From a checkpoint of a small contrastive image-text model.
Model: encoder norm rmsnorm, encoder width 192, text encoder width 384, text encoder norm layernorm.
Training: adamw at rate 0.00063, batches of 256.
Data: trained on rendered dice on a table, 145000 training examples.
Rows from block 4 of the image encoder of a small contrastive image-text model, named by matrix and row number. Rows with one number belong to one neuron. Each number is 128 + 32 x the weight over its row's rms, rounded and kept within 0 to 255. All counts start at 0. Numbers have three digits each.
After each neuron's rows are labels from the 100 images, of 14848, where the neuron reaches its highest value: "peak at" is the part of the image that holds the peak; "top examples" is what is common among them. Only what is clearly more common there than usual is listed. The data: rendered dice on a table.
# fc1: MLP up (encoder.blocks.4.mlp.fc1.weight, 384x192), inputs 128-191
# fc2: MLP down (encoder.blocks.4.mlp.fc2.weight, 192x384, transposed), outputs 128-191

fc1.33:209135116093155147088162134132079141130145142114193149143171116204112125168057102126111177157064120116131091110139145168119097144170155152094167126112095079173156179174126056131142064070117053
fc2.33:122101124110141125129067112194090137140163081114150139166121072125185173121080172105184140177126101186154109069120081058140144145129174154113152164106154073085111157195138129121171118109172130
peak at: centre
top examples: blue die; three on top; dice: three

fc1.370:130135131087115168149167181118174119128215133076092095111131148100146181108150089113122143183102112112133154140146135149131111131113220165159107164096111149117100188115114104152081145142078095
fc2.370:136140173164132117114126187115110108149122112098118155110176096179110111093174107154174119101141099097087120141068160142147108144136137098123073057119209138181102151101093131184121108194107105
peak at: bottom right
top examples: one on top; orange die; dice: three; pink die

fc1.55:151159161170166090110150091109073136084108097066174115134177116116187175108106150141157070115087144130134126155131169134090177160106124134142131115135137121099145134120152125126156127084126127
fc2.55:120153099131114131089189107047127132088073084085159095112076164177153028120141105116114125114188118135135119081096112133074126116106134072156136143141088162141133111110128123126150187085132140
peak at: centre
top examples: dice: three; five on top; green die; teal die

fc1.58:103142178159107146121127129119138151105199144106178154156160128157186117138077138134161107133134109158106097133108198129121184130093081169152136132119125086140159103101122120185126181093133212
fc2.58:109168127076132156065145134161124174086099121015161146169065194126136093119202157190105120114154134086172099141115152159064094185146115153141122158202142084150135166084140097112151187084141101
peak at: bottom right
top examples: dice: three; six on top; brown die; blue die

fc1.324:167154126133168128189095149168090117107147162084064110105147141147209092132134103147114177146145082091118156094126103105152116120141183124167113156136181126135093137104092177079067117138164126
fc2.324:135124080181152145133143112144121151147127154099161121170135115105126044084127206081178151141123135152147172050131113137066072105132083092122114167165161127129143099120145156090177094109153150
peak at: bottom right
top examples: dice: three; one on top; blue die; orange die

fc1.159:077079103153112135120127107086122134152143143134144076125102121105122151143178116176147125175096079100139087142159135068111147092145124141159113139164114103161177129166134149117090143114151152
fc2.159:129160132126106146139127087188120158133095124085111149105143110097179150130099085076180158086146168131121124116085094218168159115124156128113128123145098102110185090129157128179159133162164029
peak at: top left
top examples: dice: one; total: 1; pink die; total: 3

fc1.64:141118147059139172068165134129100139130078086015144118122118124092127146124081084178098141107077116160102091147106182092083148066132165091182119171095120139147110147173128087100144133166096173
fc2.64:129112149108159133145101129177133163117131130101214107065056100145124124128094137156103166125104106121137130117120098149062112103179137181149127097131114147164150105142151173114159105076132118
peak at: bottom centre
top examples: four on top; dice: three; red die; orange die

fc1.28:081166131093097154095183112138140106107157167141136097183144094119220052166128168141101125134137165128129118097163101133186139160041199143167104109175164172084170096159158123110153110137083116
fc2.28:180086133112188132125151151153136175078136127107117140134086130120108081107111109137068141153094108006196093160154162060128156166100142167122184145149115116118164097131064174130126107092128125
peak at: centre
top examples: purple die; dice: three; six on top

fc1.226:096142148143155118172151085163118123118149118112163155090109183130121141158172122160133107103105134156109139145165120108102124107118087191170103153146114095130139113136143140168072160124131100
fc2.226:164124146134118093065115096186095104125164128127120122165094132099126162029055113132117104098191109068067105157167141173128122130192142105182130126077180172097132146168138116179155117087118149
peak at: bottom centre
top examples: two on top; dice: one; total: 2

fc1.13:089095183055140160091105128133165108049137096063128108167122111137135124145088083158111151124132127190128057144114208143115099097141102127129117136151140170154136079068094110102180107122115157
fc2.13:188159069144118091136085122128127160148113107140104138125109136089065126107136175114147123171137140068129157135103061116206133124172142110096124136154132086079127126134162156146119170138102097
peak at: bottom centre
top examples: six on top; dice: three; orange die; brown die

fc1.373:103131167108173121164105108153110089118108138111164127091148164129129130151149143079118153075139091062144165123170151091139111114114141141120102157083059115137088128147164120086142137102142082
fc2.373:118107149121135097130107159163127097132121096204146088140086135104160166062100083126119124105121108114104138112146141100126140115176097165122144146111153164087070138182149127110142144184165112
peak at: top left
top examples: two on top; four on top; total: 6; orange die

fc1.381:093026120139128123166126118132182149140177126149137108121155156101132117140149108151117115189115091093142137171140143062052180092139112135180129178128137093153179125152111168069110148135145106
fc2.381:139178139134097167112121136189136127133077137105113139130152118142192160145081113074155150067158151155124151137068115182163143138103123120136103102152115121119155116117183121146129175185099044
peak at: top left
top examples: dice: one; one on top; total: 1

fc1.206:126116184115156119160158201174150150151066156090116120129127143125190150192126122143112141125099084096144157150126122103177118143161162155166154125132121160171138137132147131123128133145121101
fc2.206:097115153098113104095070151118090111157116127162142113115133098128139147187110096099113128109128135098204180131137155138187078129178073111085151054182149165125100157116108146133157175179125130
peak at: bottom centre
top examples: three on top; dice: three; orange die